Weights of a small image classifier.
Data: trained on pixel-art sprites of 400 made-up characters on tiled backdrops, 197500 training examples, 8.7 epochs.
Rows from block 3, named by matrix and row number. Rows with one number belong to one neuron. Each number is 128 + 32 x the weight over its row's rms, rounded and kept within 0 to 255. All counts start at 0. Numbers have three digits each. After the name is the row's rms in percent of the matrix's.
# u: gMLP up (value half) (model.blocks.3.mixer.u.weight, 576x192), inputs 0-95
# v: gMLP up (gate half) (model.blocks.3.mixer.v.weight, 576x192), inputs 0-95
# out: gMLP down (model.blocks.3.mixer.out.weight, 192x576, transposed), outputs 0-95
u.122 082:154070117207076110127065140115174154159166132139100183081137045148124174151200081194128105127113160112105136134076123098096129081128132174135126095178168146104123163142159161128068142118093179179092087130127111125137133127190124136103077096129145131127126112143137128134139147126165074155
v.122 076:157114142155153105081168148133190077118144115157137168093164117105111187137121081088122068036100106163117108114161114125046108143124102160112106129197209133131109141147139148120085142130132174145122109105109105132117166139144105115120141118108186101060147079127129154124142126102080124138
out.122 082:068171163138167113163129069122107077160144135109137068136102180137157091110102173123121117151108095117098122131114115155099128145169152070156141159109134127119191135134141079157123094143163106092159152116069149081118157129094102171140125078118148174194107135116114135110077089130144143080
u.123 126:215120097119161123168096097148146144112137161115126176156141087092119123184111142152166160127185175129139111178098136158112153120130105148111107142157128135100029131108141148119145139123183080110119097134146099102155146209126114144156132152100119115093139182140097118183132154231139141155
v.123 107:167119173137164130116183096150178137080167156148119153112161105158100147110154156122164057122052129118110136181207124135093121184179096148125100095147138128122123123104075106139131102147165151101153112083088093112120091177138150099149137146143177186108123118082147138062144117079104160131
out.123 108:070155170125120160142168099127098117147129104122170125103082184133152125062145079093065073103088112162127128044150081126116118118134178088114114120110126079176182150150126143098120069110109106156162175133124178140147109068111118137130149117106161169139137124126150131126166113087107130094
u.124 108:117091091109066133160148209082086152178156170160149101117171106054122125196111152098175123124107146131157142112113104149121128147072141079099164162176120152105133125115122105102101086105090105112144095193128157164124137082123147189117171103057103161092176111163110125143094081118146139098
v.124 096:157074079068144121149143126107111149137142178145118211166178086122120120169079159101185165132124133108151128188096088146111191192091147145187157116133146140082059047103125123164134123138166111069164101115157129094137116117116127155131108113095097145131196162135159126164083094183111176089
out.124 112:151104142149094178091074158100140138157122186097088111146093164167166103144113088145070182085126109089065152141103204151101110078150122138129141135153117166128169152144124144109111111146138145157122108091135120139087130140099106133089068215117112109143145065159104095083130106135120142145
u.125 143:158116083095150091133084052165170168097096113062175143103118100179146098147097130145128164152141124193121135144141078187128116108156114156214098140161089078112120139113138134097158093146177100175113131085183117123182126122145131115092107155136094139141186086188119132180178194152150216110
v.125 144:094165195079246111050158148122113122096148105159069124113121155130175173099086097099084178146142084095128184141119138118109108134149100093144122119150147162099154073118127094137146099063120156158174112102122163147093125099125097084123086125096101156144100107073129145069112134152137138092
out.125 140:109100116086095105074062092195129135149134107112115138135097098135126109147085124121173121123080095147123129123137154112051136164104119158100099147118056103114138115080092083098104108139112114062129107115144148148167159152089100153062142065092124150100156134152171108043182065079063158153
u.126 092:153123111128144098130105137156192211118077102076131191110106087169152133184096107146135158118168143178150126141128074137133130075124140186179083117157131087131119178176166099128145148093119120201115088082157130123149109131146096126116111136159154100158134114172102113162171202160129191177
v.126 090:149068066123147061071158119139105137116110127154085161058126132167143148136165050078119072120040096126167149137070137155147089179093043111150144097131113138118136102052114085125155154136151175150205089064131074126161148142173156135133061134104151098183129107055151119178157128149112097141
out.126 088:141111079120171129091160105125156088101178117156137097114132121162135168095105077128139131087136081184157148151112164117105104148129119143123123114170175125134108092128113042099111130120137126121131120060130116103124148176110106144067130080156186137127072158090170106136144108154097100163
u.127 082:166148170180220060156129156188187086094106113136188137146152131085147145171140090124131215092136091171115118158157096142132135140121148174149128128169153107119102128151136097092090098095132113129105128127112095153171126150113133146105116159165147111087112121131109125192116140168163122111
v.127 053:217119113100176117135120155126203146086117131085136190140120128085138133147134123144156150121092118130090123119131128138132145138123098092142104054107133109161013104087088138116125076071145154106140088155151065108116141164139134166123147132117124104078146125093144153139150103148094121099
out.127 069:089141174191201098112156052135125098126122128136115065123089131193105134151087124093149079101126123186169159121148063143108089145126201127151119114096169058108137097125113094140088105091145153142196117085137151151138145140121086152117095062111151132127135111128177159116110119134149169126
u.128 118:121190181138174154105137159198133138110084058131114151143187170135187119134105100094095187114124122123091131202197064157106115094089101115144146174189181143179124125125136126117148118095092141135099078076127123138100134100162128098107103143156107096113092092097080123166128174131131158089
v.128 135:135169070132160120170146179093120109115083111094188121133131175072158094137137144077111169095065126139091066101126070173131134114076185128148166184083117097147093129124116114170176071136111075142148103172159109131117092119148149148166141187139156066108164155102081131216139107192170139096
out.128 108:121081113052050122098112143087088081158141139137154134112100176160150093166134128148135113182101103123167093103108187100109135075148126073090176125113127137086156155131148122151126097128101106125123110186167181072077103139106149132124168127097143176153170166112101095141151103154079080128
u.129 057:138145112131126099132155126159138148128155108155183176169153133152187168114148088185153157152120136167093154125130075168244111093132129093102124093158173130188105082132164107132121122091092157117104134128100111115137118121118160101138168124131124115197123126112130126144115141119189091098
v.129 048:159141083197203079172156141126150107120162185146071110092140134199185134121099091140148116118105100128122151159096117183169149088134116176123128097116171068081064121112184151086131153133133108153168107111115125110148111163142102163125081180144159095151095145078096139165138154207178118139
out.129 054:141164181194159128139096074079159119144099156118091055115093159157120082087081078124092153094099105093091151087114149116092160100197170095164105114093150082112189139185100146149120128134163123101168150115127139153092136129145078152135088151147083122097149130160120106118103149087153164182
u.130 089:175147139112135106183078140135192119076065101095141132117146133120144092113116068184092136186098110106121139096132213138133114098172159106141058180088092103155147172141190076115114104157106130112098192183149140126164078159138113085171206151119153139123126160150143106137154079142117124141
v.130 102:128147131143160094119148128160171067070150109129188119114149134091140174116135106109138127083121082217087108124161065113088090179156143169147084129195174085128135129152114090088109070075114144163091099144156125126103137105140100134054097089151190122082145123092118187123155101142117122092
out.130 097:113070119104116110037093119148125144142117146120122181138064089084044140160129179128164134116114081128127116065147137128109209144093110180144127114084112138133113111177175099158085110178148191094112148115109113127128094131128104114119186072075121132132151120156108130084085099077141144118
u.131 076:148125113119108109140168144155144141136097139091210158110131124109124145144162127087128093090104112186139110113118149128130135139116143137102130115132148097174141158134124120142098105095125102115140087165106136072123150163116122180144124175078188117113094189089101127160197087163141145128
v.131 067:150165178107193158113185120137219154051093110155111160120164111107141127101163126147093057152069092125067145141200147149135083093157093094130103167139095151151119159098125082104117075164110156149134154146136117132119100169135150093165168162107162141136134102080095131093138123094120163080
out.131 069:124138139125106191103116171134089136149117130115112133139127086141127178096112077091121182176087123088124125095136180106078101108172125094121149160138119116129180157155080117101113087179116102146111152115199162159129130087153130087084139120122094124120188077151145121087128204068076105197
u.132 069:146152175126218145087134131153155152126067133169128179104102140098110177180148145148119173133116132176099137145186121137142150132120137119143117071116122098136137087134096144133073118098133142112104112150110114156102138153123127191105122079094116045086109119187125130132140130139195157105
v.132 089:163189148086211118123139154162196101052120124080108089134134154088157150126128148125079141136183132130100084144101123141099096112156104141117074154105160123144077158109176129135165141107135119130164114152121107134101156169129088123176128089186172094114081126054073147158159163181104126126
out.132 108:117121144117212123103120063123116110121121110127142117129083147184140145162084099123131088069110100222155141075134072129083136124138187111153129083113181100114121100122138077107054098099168141114216159087122156126122122166114085165109116082129148143145151105132205135123137110128173147118
u.133 119:171107102180113129128122153166118125117088126161085091078090107122139100171135073078179090138139139159183169131116160142119141147092048181106150140214101150080105140125103163049112128102118120193123103104094109169166112144115168168161084152131142126144135079127124089156190150154124123138
v.133 105:134153172184191139183175149084186098073190192170110116129154128102111149095158127143105127107048075065081089171108130115092117123184161098164090128133179136123137128106121111174126069140123155106149130160132118098070118132143104116118126070181168159132117143081113169101048111106127120080
out.133 125:111122098140155150126167102133086143131114084164098149124170102118152098158156121160168121159103152147140142235154147153107153114073116129132147126174156189071118090053138133152167125151144087089149109169146155097163154173139142133097134112115112140196165188112150083150151139174150170159
u.134 105:114140173115131148093119102156131114106107156125152078118081135094108107191126168123125069063100130195160133105181180122070108159157119146107072097146120158104137178112075149066147113094154093094163143146122159143132191150086057178134162101137120159051126113188143146115178134124055131107
v.134 104:138149117176121099161172156091183103116119073114169122137154124129119172131142082087134060074034128167114071115169075111119113118128151159113109122125223082141131142155098152108095104086106157164108086153084106124109103110178104148102149114195194105096127132117114159115118091132133082110
out.134 098:152114132092089101172080129166117157100153119103111131142132115126133048147164137088134148172139188155133154149107093215193117141132125139110064136164115101116115157135140175180176139136119095150088141167138110098192084123126163113227167147070181078129149092100085084192163187140125139161
u.135 141:107135201170150135132160165118140123138187167177108148155137158106173170136101159174121230103123098100084123197196100175116128141105102124111138097150128151097104114094140111139118074140139118106164105169139107163108183108116148191095135125099122136076067152125139134132091114123141151052
v.135 113:114144160095133117080154165192177187088134121115162119114149127100175126111103151128138150131144106176088128197188088113092089120132151179156108151142150098145142143189100101139097067080084090125073088147124140142143193098112100106076149084121182115061164097153154144089095111110106088119
out.135 131:157135169109143178141104162167150141100086111186154150125146170108171127103172114093119101161100101176060073122178090153097116131119164110122112149161143146154143119139121095159105132164079138128089157120130081133123120163149195113175188143103187134072147063099085094167150135057085116100
u.136 091:176115117148151139161149174130154155104139136157170173170147104077105161143140110090141190115114153096107093168146118140133161203128154100119110137175161155132136077135111124155084050075118149071091080134115114125090051145121145141098132168099129119106133176098090131114091089197123144102
v.136 056:165143101128171089191167131120146071123131169109137130129146119099130184139085094162131177090150129100100071143106083117110147105127102188098126144148224098167077134167152101141093150134130174129077123177137102094121212145147127108139170084160160112093124137087098148164055138140112077117
out.136 082:119140166117091095081102113114140177135085083150102121126144137172143161124105093161106074137123110183138202127152098098150039075165138050132113075116097101118168173141126080121145162130124107174184161087238164140140145072174115140116157121124132122150110081121176144143161137084125130168
u.137 078:187153116182131117109112177114153138112176106131142145161091105022091146143145152134136214083106185132108090166149141105099164137100186147125150117078170148082084086153153135158119081099126135117076070177107091150095122190119118127113114095090090063023142171146164107116126099146119106145
v.137 072:152185132175217113118095130123127079115085117123097115133094157056142154127097056150077183105102112134112147105109140122113152099124088135106109139147139118158119152144150087103103148096181132141125120158161105134113183193093081115132114170116136124091082125118109135141149098184137126154
out.137 077:098156184142185103100139051131130151151114100144128100092100124189140137097093130117116089081109072203142183088146050152117074125127170126156153094111139080119185132162109104055118113145133117153185131023158171136162139086164124151110103099098156140156182074161203144119141138089168164096
u.138 118:133109123175147169185102138097123082149152175163074103159180128062104099124157140162148178112148152081100088159087173124114190118129170147130133155133137177114076100098166141120110178188154152085125168151090103130146134161121135121130143126164089097092087138117163094146041092135193135136
v.138 127:143125156096191142145156159092148102144070192103126134099132141106125198140097132132109088119182124110131116091140190128106142147142101074105125092095102094143120151086152091071078108135120165141179141138140156145069104179142119156150157136101133137091088114107093163091155135150145185128
out.138 117:130171141097167145129171129133120125108134102109173151080140155141160143121134162118096128116098067154142115134195098149122113094097107133121109105153159106156140161125154104139186098089100079138140114142180090096065108162173098150195135163155203104137125166093033101173188206114160140117
u.139 067:122155153098147109112138143159190172087094128060174173172143117128131164140134150137089194163166118168128076194121076122146114137141155123168140117079103126141111151161160114183114104090153147125129100063108129111143132117166089123138064165156142147140138124097054121149116170159152113116
v.139 116:157116169165145158037145066197178177083148076185141220162099112134109122113134137123142099123107091163114118174167132136131141158148124158104103096169131219119125087170120181124125105145202158117096118051058083086127137126114143066095140130106114123140169094162141104092106125089080133110
out.139 121:116131148231123114157169119175121142113101140176117127121097161134090098119093154145140086139157082111104097110097119159173099197144139124097098157135077092113152109129106117180160125118181169126132111128103113081128132087148152141136085117071141122134086184097136180114105053119136151119
u.140 100:135154132068145134179055097088152077092135140114087094122161140064148103085143147155100178114147097094108133129101116137171149113172155087187093170107096101124104107112135164128141124173161142107089172156136067147159104115098124098111163078155088134139156096167159117148104105138203134136
v.140 089:151160179117123086143102113088145113059137100119110070135163120121121109144161136102118108076155170127184122152179120111159087117149099126142061150147091099092077165105149103142167155119101099169148147114137083186139074177106108151165105192159146155100088147115139133154177156152163117179
out.140 108:139146181160126063146174069088166116120092095148162105091173161148147125088159074136085103121099157175140157192151077090159113143163141057179132085110133086087118144150100127103118140143175116166157128110151130075176160112158135174106074160173127152117096114088161155180137154177129109139
u.141 124:098102116115084112148106122183101163161127154087115144132102094194118121165142147122149116175108118115164099189116194101098097114104120166117170106159161109100152115110088160115118133076115097075106088095100110074159133124169115161099088081114121121135168215161112082140142145116104057167
v.141 137:138146164196165163072163101196148194116170112176122205172153127091145121117127117139125144128145107151100106178122101146153143113119171174080095130172148197123121106177168179174129133164187149118094137083078097110122131123155130065155113130098116113103133139143112114112058151112137121138
out.141 140:102097157129127180071103096152110159123129116112082168158119131151137142124192163145109143181097102113107099183158120100133137098141130109140133069059098140098113122087142136149136136176122117120192161070126106071122120136148152183130127133173050145121154114059078062139110184123100145121
u.151 084:134068144137132096141106146093187119097146145091143128153130095094110120172155105123105141098097161134128115152107163121165124121161127192125058154108136152135151140155176101164101079100095090160129139155093143146140105157108082176144126193165169147097139141128104123124114092201142084182
v.151 129:133152192071168144110149160150141127125062148091146124090118134057099166151125202080105081103168120120138072122189121098084123173101125098110123161107144097159134177120077081156129157130095113120152119114110119133092164185149122178172150109115177101064087125097076161099134152129072153167
out.151 116:188084133167132139079090088125166138150087135072096143127113077139153119127160109179136128161154135157128161125068123143088150154119178136175129109083131134148116088159113111098079155153137208098121114101056115155191102144119139101108103083095113165117170054200174079113128079111190142131
u.152 061:170132130125152101122130163161170157149013127092110136091127122174191153133130090159152133149184096153142178110124146126101125064123109170172149069111157076145088153156121101090055164121128128154162084129122129165159173142129090130132130121115152109088112101157142125123136164126136108075
v.152 053:148156080136169131105145157120155181059118073160157128129176134085113115128127140108129088108096192127096087143164044127109115120131158131146083156122142130124140121144156189132186107115089134165106105113107103117100057117158106145144124131126163086125156116075040135138147130198169113113
out.152 060:127092063069080200143146163132097169141183091074087154135110096144106101139147161153104097140072197117110126175128138128154153144134082184076124104143130144153179147048158157170147130135152072134179129146099137130178148117105090090131089176156103115150132158138134080136148130139091112165
u.153 126:171116127182115136147126161118157165099148111203082080120152056107068120192115129090208064121125191138179186110128173149115129098151094134094094123174110167093078149110113168081139120105117110155145120112111150175119055164111119162138166157100138148125146105123086112099142146162114159141
v.153 146:180099159183163168060179097193172188112125123161139255107129113139128155114142127158138116137121097124115124174151128146122141155144146154090109087144170173138149104180114164154105138141182160123092095061083085073134143140148158077131125136101153134121117111118115119086104108105095121130
out.153 137:150116120067110102127162072163145144139139176097169173090111128093160134115143136123134137161120143092198108082160130076123168154159146205125149084104161116150105090132128161113125179079107125160101163161129154126169133098138170069147172035158152112103139154159218102131191146055096116105
u.154 133:117118110104093127120109141167155161126101132084121122106158083166136137139194151153155089152126098110118065191145156096109068087124096153124135117177144114143125166133099163126097157056092114080107072107096072108141155121157109183098065128158195122115130177085057118103151121123116067147
v.154 106:155100136162131109079122111190152178106106124125073140135158080182139115139150113170167111127164131104144148220104144120165104105137094197136113115149130145083107127132116138148151188115152134104134083051083050120173136152139105132098019102153154128142111154084129120121101141153111076181
out.154 135:182093144194116144090127074141129157138041132119066107102130142146118151138173128161106126140108082076151148144125131145155126117142151127180162089045049125086124098148107100164147208148170179137173149045134086144171138130175165146093097180156089122134118120117127106156101113144140157120
u.155 122:151139054129122097167101057087133081104056126080121123099100163159162113115137046106113117135080116158128127135095100136154154180131102141182147170156120092147103119112102105114120105120157153157100123112146097116128082133178155127091111203159164139166101151113124158182158122255178172162
v.155 103:112141189088147061082123050094126084071166082149164101146084135143128115138141139097134142056095101176167116121191095125159117156148179148155092112126133101081141075146113097161155155101134110155137135149099111149135105148079144140104150151159170135150147102131177164101150104111119139165
out.155 110:141131103079153151071141134158176121077198100127141081135183134136116090087083124077129155110142113147179156162154192098078068126158098121146118129169115121117099135138158128152152086127116044177131119113166166129144151074089115101150126089084120109121216163104135118145090138112104094107
u.156 076:131104142138125118092202116148128150162140146131215194126093089150075180146136144112134076087111157142150078106122130078079162148118176170090146092128231104146159149167162127170080164123144133081140108116078148080109141159107108138165106146102149042127106174141146134099139106095100139176
v.156 068:188165177119192131092120161163208137049118084122156142131152144071176142091139070121132128129061073149082176108154096137134087121129118095174095153155120126155041136135144100117110059142121174155121123164156094152113135123133130095115147130136163139090142073111175145120137103113100140076
out.156 066:122148175061083146164150101132103122134113111115128089111159086131137150090160141071139123149179191128187141208150082050136074122126145116135136129125045090128152173090113124125153115149154062194114112121211129116163151123133161141109078139140120137134177121143146123150150199138096134174
u.157 109:113139109204167189154131156148150121136127153164105107095118125086124133120131113139107157180149128073108106093068167141126165114122135133050138151090135141131109168156154173113099148167092121153086173154101129141114137153160158132219140139103090109133119124101067103118064126146177069146
v.157 098:136145151210132134119158165189164163103117086127135110137151124164097113164129132124173064123129132191133096163150130116097062079146099163092082128164156159132140185146140160081123133036102109133088085088109090131122130125138087131127090116176197107120089142108070140121127129096099078104
out.157 107:156103098099147180075132156128119161155130137048171170132144103109077115133170152113173166105091114128167148151187162091112144116104142171148127157119124171135143132180117084131103142127087123114085141060173114096105136177167124098085128182194136127120188126160111109114088130092120121131
u.158 063:114155113139197174073155135137135114101126112131120157099131131118141159117123073083094163092101096138115167156159159129127109154134076088106132083150142149120125117072090172050138094063118128134142057099140144105093129120129132115073112165119099119158141099073074149123175146203179202126
v.158 059:165094047078107097094133143099168135113136133125128101139146094103161167136097074126165144143180124114144173125067174101184145169142094134123124131124109194136061120164133091101069155097116133134134123139144131139149153166091124135106124162122136136125089151112154128116091078239134070170
out.158 054:137108138108089164142074125072138146168100123084137122170091159156116065077115132153126155187093125090088139092113126124099136125153185039179136156105150114140145088162127105193133122159097113072125159110162109133067109090138161117116165122151111149096142150203113107152074162110102121122
u.159 105:111162122082148210129121077166118131140155154138135144139113128127088121081114226137109160186137108109102130150132092163139195142173138089134128160099125114146157108146115162144156171170178123084047170120109119093104142120096157075124135097131110123174147130165099107099120164094156182129
v.159 109:140089103079159154116113116083116154138134169101082194136177119142138130182124101159131165148069121087114156191103124162127162124109083101144142098156129160101072085083102167135112095130150138119151076114188104097121103143151147190123104176090117156124149150092120124174126087232150153075
out.159 108:135091097078148122092108137133121164122117187141125188106069114138120095124148138116178119102122185134113102068135150107141166121120126212110135100130113133125116122141101144040117079122106107137104097113107130178127075102133153148142080181130109108133180124150148163067116120138145123113
u.160 077:148133074071134122086138155126139130100162104094145130141088096086064170197098128066146147127092203151129081118136101094159132185112130126134137135100123118154130129115078113106101116104076117157085111180165120103097148147133143193160120138122149035114126112112114140148163091137143130161
v.160 056:151150106128160151167075132101159100084172145153084116169161114070093136141140154111162235137128117125103097129141123150157172152154163095173135134159116130098058115104115116118129136134125145096065123156179084142121069136130135153131118132135100146115125147105081149146090127189146151080
out.160 068:112128094158101175144142160116111142112145158101172142123113127165152131067138127130142144134202139117184206143097154116157113131135145152120111129171107127095122176193149109139143115122151105179161132093152115135133164086144133095101043167156099165152122142116165153154098146167112092157
u.161 104:144158157109074136120099137195147192069160121170109082165157116139152083104101178183131142132206168128136099179153150164141101096183143153093051135124095169133113150143178129124204179117128089073116117138109122165155146148093053082133137140132108120114126170164088104133128178152097095153
v.161 101:139134121157110129160134163132194113130144111090142128113117093102085172112135132107141076078112134141095096085117081088122126147163145143145092166164176092170124175163092132118072128083099151147090123175116124132097134119106082111093091091228223127085129103127107164103139084098080119136
out.161 111:155083120139114161088108117102147093113172155082113178102139119118124068079138097135121188124132112114106160149087183136121112134121116155185148066136113128143122107132121162206165085208123152173082130162157136116140076136124171168145131116116093100141154148109116092159104146131214156159
u.162 109:135126126109065122137125172121099144171174111088088102170138122112116113153138167117125154095091178090119102141181080090150140101076157145156174174106161123185131138119102066185116158099094148144111067168104100170138183116133123107097119105178130132110104106162115125110063090097068097089
v.162 100:100176147127136123116156221165146171102109151162152084126168160091186111128072136123150122123170108099110157096136164154157064133144159111070089141084117144113115166149118122083156164099084076102175146150102162163141152105095123127156158115114169149046141121100104150121107107103093085165
out.162 111:117166159033135110133119138162041111128156110129105171116076118141139123176093132125135131114120171177183112104108105125095182139091175119090149125133215105113141140111167128132110124071129111088126134171120156100112059168122126113196186060097138140160136159095143073168185141086112178207
u.163 111:213099111109162094162098143130203145092156165082164151135166078084109151193155113110182149110117152176125146143111111129146138132163141140172075109142136104122059146131119092116078131085120119141108098153133100136151132182087105183119099142156163123057140113139119141139156117158134128136
v.163 134:057176181147156143097145119135081123158108106145118145125072176135168142128107093098080160162120092127146173106149112120105095130104110115118152132156125148109186128173148156127142082032102109170121115090134177133061086066154141119150108153117118162173151119129100135100155163139158169130
out.163 089:158109100160074116207107167098170158114174177107151116146170112100102146178163142132116109122137177120091064155122123107159191123179148116144115157172153112110095184123110109187100163126132125121108082170110079115079111180134086135158087156160136113071076126083069145129128138157085112167
u.164 122:113123128127109129050171152129120115123182164165129110175132136117077114182084143105195128136102121150155130133174187095110100183115135111094168128134145204076117116091048154115157119100106110099137121148166148120114137113148168185081156101092097136080104174096146159124103079147077119107
v.164 121:134116119143102123166152165117136107149149141082146141131111128109131209089156079119110120109112148120086097110104100085110129137107109164099145083138170073202156137170102125116050125100083172165073108170093136116109175117133125171123114117150165119094107115112116147081114107099123055137
out.164 120:135108114113120103168100105214151162076123099118138151102096065129150127114157169166142101101122142191096114114123069160161158103135105197096076136099063061151110131160168095124123131161109083111120161149075104104175116203100114130158114142143177117150174147134098069130192145142144133161
u.165 101:151129115152141150161103161151216132080142165168154083117138126074127098107090157164167127125178104121111075054128229144104101101193166119073047150108084158128126175155137145056144119144087096084101188158116146130136130132110129099157189095137150152079190127136074143097114081086129086118
v.165 096:165101075169125142089173146148211209078148082172147157158108097153105162106115145132149101100117117166088089117163086145130129116152116172125078096170142173148154087172108130131079105128106177161081097099062077118110116115110134097079120120125191126124160112111090141055115087103100099058
out.165 103:162108076063123118153067142113141118157194161122117104124160088105094109136133150108147184111174136113177218123108163164125174142143105143194138157180155128133117128157106170133140142131143120135075125125142156135167128121111120035160111097123060122169194106208169116139135182117116132134
u.166 152:201118086152135112208119089092129102127154173177125121123196108089104124180157108160173125097138178103147118150095137145151163140138139127132108123200146127095041110105132142129113147123188121090121121147140079148150100196111149154143149110129125117106107173160147135173094099181169127128
v.166 116:198104151152108122120135100091219109098195166166125114177179092106123197104189162127165107104104139093116094158141131104155125163195166122139080077122138136123082107101132094188105140129152176112171104121087086131117121176113104134127135121131168143091095142071161131091116120132129112112
out.166 136:100144106107106171160118120141106147185123081107151165097046139168164119084156096155084122095087116110136156117124126105087128102122141130105136119119135120153171160157177170122134109139109090166118176135114148081147116123140108097118169111145155115202160139175142062137184149108105107129
u.167 087:168126135171206098105134145169203137091131133136148161109147119116141157179147118113169107104073123188114136163152090150136132142150138178157081107180144096132083136157129128110090102074120144148088101103096109151135130155122096142106106139134173095113143093141124151136139147151128117145
v.167 101:149098104115170085104160132129174127094109128085132180111112116125143177192156103113119111123108131122141126160113132105148117199116116170144115093144186110121111102143126087182098154067134127141145097095074099098118149145146139188150099135167183110102073144080145139117149107182113095163
out.167 077:132151155141213092104147084134134100142134120128152081109116144188125169164078143091149103085110089176154171107178055151080096113104168136166135086094177071147121119145135098086114134071112153139180107075135153150135133131142092141122140098135163128118140090150151143121122146094169159082
u.168 083:121107103144136128151158143159120143129174172111063135131165114162047073187083183114158070147122175135185166174100147145082146140130077176122115144147157129091132196098085164094175148112164057101169101147147138114157159139118088177155028110179141127165105177138128142150122111139075141147
v.168 075:111147154139145075150171158175146138104103115075129140123171144100169144081120099103101162127151114125079084185129100121101106131131067159126112162174153120160155168158138101141113077088117123140109083119103133121129198103149072071139085125130159140082102143070117153110072121130126093136
out.168 072:084113127116148113118132092110074130111102100117107175108065077080146108062155118126146115116063093174099099119087097156170175147140126163136150108062068127138115095113096129101119113165152108054151166158122114071151110154103095149104093164130138122120177168099157102155142131135191159157
u.169 089:164122141109139103141100098172174152078058124128136130074120113145132107164129128129105099138162175123168096159142147162090128116169098129126061152174112109123140167164141178102168103083148097128113095115102138122134128150141083105144108139125128104149177128186022119148176178200099136170
v.169 071:116074155161150077124106169100142094112187127131111148144157110058102212133114091079119146061121134094128128125090121102068169162133079135154089156171150160109143121137137076099059094102124160151144122127131141152106132118107044100104062121144127130089148122089150168090113081166096132117
out.169 079:134097127098089145043096116156179155141181144137112142130133116136119112096121080107126173136122122124101154143122179098063121101144144121130147047111141129124123114113121164151106150155095156141117100155173178103169136100090157143120159087054098118071185073068132081108117128061128126137
u.170 096:164084157079140131095121108101138159135131129112196188132137105117111134214160163091153117089146154187182083187131098105115207149105195135181130124147139145112103131143153186140095142088176128103128108104082121122125078136118091136103085151162106089148175114197104130156154121158161175105
v.170 110:128077062126110059108132123173119090125170158158216140133140083111118170148151066083217148152066131150161103155134163097115088220137146150116127105167142159074120077105089106139121090090107134118103129147132131097157142120174154146100131080113168145091185156107149121140149124142122059163
out.170 083:126085048131115103145092105075114060120198112162151082133164135107103164155182095143138095101107105118122142168112171118122187181144148098151111126156170135098060080082124147185115171130184144087134144170096072077127151203074107133111185077134142125101096108089169113148145132162110112181
u.171 033:122154108097115098138115142159132141111089086101102115115177160143174081130135146178124105148179170127096133111078063163148100097118118114135108148139160087192140166112155110166178158102101111110160089175117073144149155136142115114168105158071152089181097135105116138197125140121223110177
v.171 054:174139164147143095126127177102198077103180087099066093109160131129134127107137098096078143089095121126115152101090079129129127123137162126196135143116206102147047149142115080136125169137078174171134088134113140156101109147128095099128085119198150137114112078096128135134116126124036120111
out.171 035:161119133134136198151139160106133242103132142127115145104079125101095137133115152114082106100118167091103145098176148118147133088153122128097139130084068063123141157111147176012131086089072066185120114110174166113074090122171153098100077172140103098110167130129119131135172166112170137087
u.172 120:189122096083129142114128199143183136083135112080117162106229097072121148118131083079149166146144174110121101195115101097105135138123124080183130170142146153153094152137089112119113124119083138145098071136107114123135181098151131122117100115159122128114178066080091124147091127161128085143
v.172 173:111153140133190090142140134124122113144102140170096127104116162175152152206103164162101069125095107178131138105138100160088105089105120178129143035116178070088146117132144155089146173126135138145165133116112151143123139115140101201133136069150136110133116121159116126147162164122118129081
out.172 110:064141148129150111134121120104095138158106124154105123174059162182083142101069133158139115147145101114140142057108149099097127150142191103096153111092068118159178119135153089132089125121116149107160187092156162095069100122142135156127136123087093141163133178097164147072106051092145164130
u.173 087:182093129120106119111108195184151143111108127116077119179162100129112098197096100105178138133181164168161172118065158138131114107108097152127120149161074171137084177094170110076120131092118113130177132153186159143161109119123104146111085188137101083190149092124103116178154122157106163120
v.173 085:133159141135168131160174157090194147128095181105151150082159117124191169069123102166090131121105047047092077160121170112113115116152154089140142134107162118104143173118150072134084142154124131105184123130119110108126159144131136104120153094103182194076068148046134151068097122121139131114
out.173 102:115176118133191064171147116137117083121170093169126098152167112148125124143086119124184141137128149167133121198128085132140166136127109118110122152160178128101101091109097149138172123139144115103065145143159156083117114121136120138137128065154106121176142165133142151148088140159162150157
u.174 130:094134120155141097075132154169146116093144116187092103122168150177146114143107074105184067166152186155160173168130149107134101140165104201106082130176105184091106135129160163104152126043090143170110126109122170149137094119152094114118061174154146121170084107075125130157150173177135098167
v.174 127:168151161131224128112171122136178098077125130113158188145151135100112161131113149127103130091131105129090079181166079122079160180133127117157121148152188111141100111113083085183103113151160160098132104083100083091096149175132128141149110113154166103066100130070114141116124119141094180118
out.174 127:119097095096128195109144169114131166164136178120148173122088131135122170118101135085139099123126106130101112062117116107108114154090164139111166109157173124167136092176139098146059103088061145137132109103089155148094112123098159152158132130070171105083128126113125125080113094088159125116
u.175 077:141086104118162076166094107111179111098148120107177180121151100109139139208148097129107157111078166135131157146136087130131139147114115167168087151160133123127115110126166085174101101088131105164114136157178130132138088170124095132139126202150152079141139108135133116188151163164183131142
v.175 074:121152168177183088146161108162155077074222126160096122127134144157137138115136132124146144110087106145094136174140102167141134091180093141128082097147153082113091134096133122117164089083140114148142094186136100133124120138151110113129047156177169133155116134057129165115143154141158117105
out.175 071:157161162146163138108120051149142088129179101148148064111075115165090169145095131114165106052095103194141148084152080101056121084103165140131134068079157059131108115117116081071077095083133125118157134106170135150111128190103081146086130087145163122131170112173195123118138133089156123130